config.yaml
model: "segmentation model"
dataset: "renderings of 100 made-up gadgets, each built of a few solids, in any pose"
train_examples: 97500
image_size: 64
crop_scale_min: 1
horizontal_flip: false
color_jitter: 0.2
num_classes: 3
output_stride: 8
arch: "vit"
norm: "layernorm"
norm_position: "pre"
activation: "gelu"
mlp_ratio: 2
head_dim: 48
fused_qkv: true
bias: "all"
qk_norm: false
parallel_block: false
inner_norm: false
patch_size: [8, 8]
conv_stem: false
layers: 12
width: 160
positions: "relative_bias"
init: "xavier_uniform"
residual_init: "none"
optimizer: "muon"
muon_scale: "match_rms_adamw"
lr: 0.0047
momentum: 0.95
nesterov: false
orthogonalizer: "polar_express"
adamw_lr_other_params: 0.0028
grad_clip: 5.0
steps: 24300
batch_size: 128
epochs: 31.9
lr_schedule: "wsd_sqrt"
decay_fraction: 0.4
final_lr_fraction: 0
warmup_steps: 1210
weight_decay: 0.05
adamw_weight_decay_other_params: 0.05
Rows from block 2, named by matrix and row number. Rows with one number belong to one attention dimension. Each number is 128 + 32 x the weight over its row's rms, rounded and kept within 0 to 255. All counts start at 0. Numbers have three digits each.
# v: attention query, key and value (stacked) (model.blocks.2.attn.qkv.weight, 432x160, the v third), inputs 0-79
# proj: attention output (model.blocks.2.attn.proj.weight, 160x144, transposed), outputs 0-79
v.29:108146060068141155132103085081144109134137108145139170115112112212115159136099073121094123100145203179158099087155119123184144121171100087099171143155100184111151163147102144089079156193148129143094141110130126112106069111163173102125129119
proj.29:152113162148094196110186127140128126077146154100130110059140076109128081111083144121122207123121092084090095175105192169107120119080136152117110135102125108146120066136133152126153151139103218107133161134125121140171178143090107147118101123
v.30:170135168151122168060150099104122117161134155125079106152132094118135084172169123130171127086069124071163142158154141182104062155099183120127144129139140193187115130110123136129067105126110151126132159182087150140127144112122130161119133115
proj.30:058074161128147134169143113145093137057145107127163148109118161070106125157098139082102144125162100144150171131089130073163165089141087128160128085120130111101106141169152135140179184141117177156091113100170088117121107090109130114150082198
v.31:098115082121161094158073076112135106120077130137170115138079108099097165157121093083152110131159136149138146139142161167144134182145115112124124100101124144092142116143146173086103095085089179084131140117123121081152104105050140113082110153
proj.31:108132146130123172112146125144119146082184120129082152121167129112141084102174181201089121127122076155116091126114107097081134085143102172121107130158090092147131118113107120170122149142147103187113156131123121199100179151199145146161200148
v.32:077079148149100153162175171132139116144145148147183066157158095111130132114140106136170171128142127140157101124117136182049131130091123097144153147165117109157089070103169108133141152139142140194119074135112121105161092164152145105190137162
proj.32:118118137114145175107081128137137095114166111173154166106058178135160069162163143101120131117121146077100106142176178082188132170155121125145091098099114112121129131133071129112147099067118180063145112150136063142147176108153102174043134098
v.33:132114174206177099098108118078193158127095121128123174155088118128078148128136151149123123086112152099183137097136115091135117191149093074137144152091176165181124131068192148129091126159147137129112079143159138098129125140069082105129149145
proj.33:162111151050074085150120134158131112126174172119119059115187117092131174124143131105132138120123000140106127122115139146150159108105116149120085109122113164129133144140084140140122140138092112161102123135096127168143116135161118135153093089
v.34:066054144078143116095117111071137139165172083129122142130144167121127132088126123143125085120126084190135087138159130086143099120150161170149116173130152130132146183147172146121129170121125126161073165138109111117095067165089097082150189179
proj.34:151183100112142130129120158193134111140059125158129102133125049197145152158120107109120148165087157114122178120076116184067141130096096134089090145151101109081132115136100168110151126180112172096175132158134151077094167160125222191144095119
v.35:091111168159101133163151168137131162120144101098134151110119145110096102098109147140116185039161077111117153071112098171145132128144107064147117142113124071106112087194076150197127175075077171124114159167100140136142168209127114155077134167
proj.35:164131116098148142096089133133107122156124180109116113151170153167159134120158086150154087203070141131139133167153113099081121098059116160161147110138095195161140114089161062100063105141189082124142102062101134142108110087129166112162091134
v.36:116179160143162111100136126132159120127167132157112124136118124186163146048159203117123110125114116038166115152110134114131116116115119072137107132165096125117058099106132098178108109149173175145138127113124139131191120152103135212135160119
proj.36:151061127067086089105126143124094153123126113158176126132105088073137071176108101159148045053133167196099146101146146145139108124117104163137172139113158139134182132180131133087123168073086070117129119172125128131138110087135076079112107163
v.37:170162138105156109115095177149141152114126107079148096160204179118068060147140115105096099167143163108191084131113114076163124078179220134131092146156127119118164128177122185123074096177175086108065160137116091112150157121082125123150129123
proj.37:129183103138114183118135125124103090148141155167087123103111111150192191109134135142101176119117109124125184112116132166108089147072055115127191147093101143113109131081115104159145186183127127148144143137081147168148090150188173090068086095
v.38:167177123154117089123114140119123133101064083154103200131183152059157146108148147130159161124122117116192161092121095112171138117135108159184179088154166165099094066181106132115150142158133175110115087155111187167128123117149142114172162104
proj.38:083134132125106105118124140139151097148199133082108108079122131130136119119093091106139118140087128127120114155111176095113147123104097064120142176118095124157147129100113076177104119173150119196141136153125152091160185241103073138107096083
v.39:088114118139177090162138138147090156138104145104162040141125131088144132122068101110124145135128142132093155158127139145123152064135164106112165199082097107103182105083100137068103112120094150114134079160138201114155088115163181107105118098
proj.39:154158109151115134098141123120188083100105105111143132119083107161120123136180189139152193101179118095116112151157074108147154119169130161076066126156075139160070105155118147184086149117128122154155180116138088116106161064125133143169140142
v.40:120193172122121167102125140130186158085140157116147114136137150123174135072131110082103116108125166134147138117165114147132063074131124120104131087151106103182172158157102106148108128082086158118087127127106044092108134158140131099136084138
proj.40:102057049158148152154130145124149115156139134139127150128117142159100104181165146157149139144115107169081095122057134152114172148134168170162129124102172130103067070110178126115147062154107106138135160157128178140171094091112156159107160113
v.41:154126145109134114082111128190164148135207148093091112178113101118108133111092133141170148115187067139174097091136106157165176121087104129089123149105128103120126171164157084024124131124157121133148133147141147104186143130080123148214110123
proj.41:165081091137151075157162136122134097155114092162130168116129141126168097151117102100136128157103111117121165172097108102126099154101153125181148140192170163109087112120093108207109142107104152143146137083076103086128107139112143121105167160
v.42:121085124098084153082142110134049121085112164127132169133066131175113137146115118201085108166049132154158073125076183133110119100129171149149143128094120108136108152118155147126058099110144134089105089189053132169088145142116089071148121136
proj.42:169164107078173124166093150069141117119145096084184079086136075139123116087122119040174168113197132111114159127153095121129131151101102087108130187129162113131153121101127104126159125157160135128100149117188101117117118165177076136131101109
v.43:121115136116093174189104109106146111106067075062156119108118095153097161095089151168109189164155052139134138130183144156084212127143154146161108143143166135121090160114119147154106115107119165134124139086104045101143145163178135126172058082
proj.43:084144096088148106100144171127089169210189187158095114106114117153149090118108167134115101103133142166131091156075141117131092156112128149126123148154136130135208138129186092130173063092159088100105109136111164156080102159111147144116156128
v.44:092157117047115134105125148126145122086172133120157143126000151145104150112119117115137150129157122063138168130130127139137141103141111178116153200194089075168161157123077172128139103087129087165159091165122156164185117131138133146193164168
proj.44:116197112135146110160190160103120124153110091117106104082190101109157119164135177179140119095135165156167099129110076172149122130083134111138098031109152112071114180114134075102104209163171093094122188118162145107118167134139123074082132129
v.45:129085073165131102087124135097156182122146066154135109170146108180136139165118154148104142140045163151084178142080160125150135059100094133151137130215091154163115094094068156110095084165126162124137100111112132161145088147158147098110164088
proj.45:115165140150072126167120128135128074124096142122105131093136111086167062133090112136181094128208144134189111105187165157086126118101175153054164134107208083097110144164204114146093193083128112163137126081107125134172165100149112121159102185
v.46:074104105076093087148061084114150099149130127155129146032131151186159177192062102176121127135123098120130116087110160125152120087089119145078152144141195068136086080099119157062125114156109173199131148108119170149123053105171153102164100216
proj.46:119112133105125199152169182196115107113109178105121102153114101133132106137196140053121148096114165107161113185140105172150099133092107108153089118135101229148115128125131124156134116074153083071150106138129077156127172129104111202115128057
v.47:138103139143107140078142088121131136076159154167201134163109108166139173142096100126155180109147157088151167145180076172136093077096179158140161150100103218119086126105180113165126109160098096208196137119104123107131090135131128083142109122
proj.47:090157101119122142145150104152122134165142127123059120092152150139074072116175115114110123118101119155117103127104181092117141161186056076131080129109141041180158122178062145068152177115138185066110117148118101186089173097114111139123119195
v.48:100146095122119088106165122095133065076155134087139090141093141162085045169127111153108125108171076135109098095188161166067136109160129145152126154113119153063156143149121228098134156129108149122113133147139164098116152134083138119102113095
proj.48:143162147131179132147126138163115180113097151139121202172212162084189191092108150109124087160119152073138156131032119114177140135137150144143130068171153101168163114113112055147135118135161076115107123045113077171140096116151142137141123124
v.49:143075164133164123066112095066181128156152167157139100136149161086166109069099070179122156061133123161126157091136189123170220065116139161117163083087160096130146074090176117163195111162188134097109073115123107133099156146100119086158124127
proj.49:127146090090109094123164094175082141093064100168162167156113066146136110153134164151134116199113138107131066218167093090103068132132083104154108159170095142152119160155119136088086109108129127184140127146138188181158154138159152152102123139
v.50:123126111143098146112145154118139130191206092151095129137099096135158079107182097119107130128125091061137123089131156184083121143100144151138101079151152125087122124166051075164124120110105126119171091147136200099123086165103075133144137141
proj.50:151101108129122142155094116092131137088111146099125138123165151155099139156092148126139088141118150203115101154124092090198114134180089107117137234092107134175138120115189168158114084131158128141089153133116083129168102090159172096082116166
v.51:149142127145110075091098095111117133156149129148170154103089146165118098104147104110094168096174123066106137118081139154143151098153154127164137145140154092119084179127155152108117144165127180106166132098167092104078099152128038111142086092
proj.51:167063130118146215138151154147159133073119153115087138149153167073168135153098146120191078141087139185143105133083092124124123167068131136080158135100076158115181112136106148110162119138096090142082145164125090168235157094160176126123126175
v.52:177132080153139173121070134164172168095123121124131087174127103103089145075161135169163135095130135150145100094073099067163105152132116080116146113111144135121181200123133120086143161167125097156127103038096103131169068123085120197144168159
proj.52:093132145099152139169171133076081075138111116118063204087145193127147080139109160078099076110124091106121158187127138127121179119120126186136110157154113154097071101168140127185138125071132143095126111209122156154119128167180162099156086114
v.53:095132107108099191133181063151106129098152104119146116120141146177161150043119077084138080151145177133153123120122097131155131142073182110158151141170154127073129152198114147144140130139235150049158153175147118078157052144142087137118122126
proj.53:173107124118131088142098152129140134170119139154124139195120139133087096176164162152101161111126074129116142134147159121125139171190097120101167105107077158177134141051116123170055192103063096132089082094113097145080160084137172115108123107
v.54:117110133135155176110047097104174128084191086109047111108098159089131116149130185118191125153076171113135201135136171136113139125057133127141106109085154196065155114130144097168125130159154096160151128168144058132115124163072126089125096091
proj.54:136137120108097089121209133155087136130077197140151076134129064133131135087127084147076131110128100123142054133144069175105119163215141135116151151127110092199075168154148149139158160158088135130116137115080168078138163084147148145091155174
v.55:095190145113141198156111163116159154173063116116127126165109138133060166123114133133094169160108173110098131155147146060177142112113175117175185106101076084144154120126131150092093233139090093148159140110123092144112142093095109095108109156
proj.55:145121124147152105089165109161143116069183143111144112074129162141128140116182100084164077120154099128176166139089088210114121125148102145074083152124201119084100136152103051131136049138110132088076128123134146071095148163159152138137139121
v.56:164125126102102196161136160109141141111127096125105107159138199115148141154110131116067108174157183137136100105174172165150101113146120097162121171124059124085124081115130134117097142166104094107177130150154110146131186050123158152125092126
proj.56:139146116136132099062136087145109110079165190125149157120082126103090133090107092164207145108045081131117179161089086153107127153170121156083118131128175145102103137217116125145121096108155123157133131042093149141125061152112131088153135137
v.57:129059155162057093122137144106173085162186137086123137109110111081134201105080164165212095138110114122074161109132126087128129114145151041131165151106126149076146169157115143167101110155124182160140119142115154076153102148196120117163131155
proj.57:121161142069161164130090139106145152096085162148140109169179172126136097163195155100036135141142125112183131134106144121122136124132163168145059074123136140124103118125154146075151178092102097069096149110108144209119128045082145115088158131
v.58:071095181111112065155173208149110104133147126075092075204160110148113108144073101103131125123122178162119170089133189135124133126144134080121131113128119150113040145161106113053131178100082147155134139094145121154133159190137184154146096143
proj.58:103129108126161197077095107138157122126127144149213162095099185085135129075148186122097154122123103090142163148097063095151118149112147162162122102144164081136221112103150132194148120167214104120148108144122137123115138101126079122114104128
v.59:072114142129154085075123158173104152089101124123136094107121158089149136121227099132193151178111133115145188154053148154132175152128142081154104111110102185139170091111152100136107071073168104061107161104147198130123141151119145168169102130
proj.59:159126063103096136120126118065077086186130150110120172198135131170084141125049138158061121077117123103151098073158144095114099186100093135135152134163129127151100156080086150113128175189094148154150058127106120146128070140121107064077149086
v.60:113152127148130206137051149117112165127095174167133152165138165104127073116129045115095156145171087122194148177131109189109091110142146153187142159128208169160117106172102096110141101066117111079158169124104146111104099141120154123085113158
proj.60:151143094124058045156157094219144093098140127125156082109113127176111136103134178155173068123098138164052166089153134086170128134105145123046145129131108126108158134104121110141114146194125170177107111124188124190129152142156093100187119096
v.61:124126106106116105129123156129124078164120098107176100159094197140116127141165128116147121175148096152153080124181106148134110072096114167157186168127183145097160149087159161071162053175134046161144098133157114109139140131093126171197105199
proj.61:127130135127126069117122139165132195070142102146128156129118106087131153118110140109122082091135143106113182121107161103159108193101146049073096052143119111172113129139106134174065219105167195123158122124107115172117108132151158155137182075
v.62:157089070158108078152172117145153091098149163115075128135163094142181169175164118172129137113099123081113192089129127085086116101096141112070075141110109147157162128091106145163142131095153145114129113180111156095143157117076169071137118134
proj.62:122144188108131180089110131056099147158103123118153145061099157143090074069080129094143120148143151169127057131118143159134170120180111172117154168165065135130128076148152111112156111152104102150123151085113110164114109128150076126167146149
v.63:124154121171080133155065066162131133159133164154135102178128100168121075144127126145096116127114083118129152111086148149179125166119195169164176085212064086124121141130127086107129138109080045159116120138162100085163170153126106100148149105
proj.63:165104111096139106097178183128146120096163122144127118104128150136096148114115143109162096088175187134164079123067059139117122052140071110083086219013126149169169124166102156142138163167129181147113139116073117135086081103128174122095110147
v.64:136116200139174091144149162160210084151148117156114069132197115097158101173084186145173071105136186104098154164106094130096113158140050139155135136104117119142102044158184120135056068168060144115148126116116107121140116149057128155110144091
proj.64:085129076160094166133160097146086165138109139111134135144073139201120142135143082176131147147100084135161088088146131122142152103128161148150129126114171118106132195104142130132248196102188153177112112126112155129163140123155135113107133134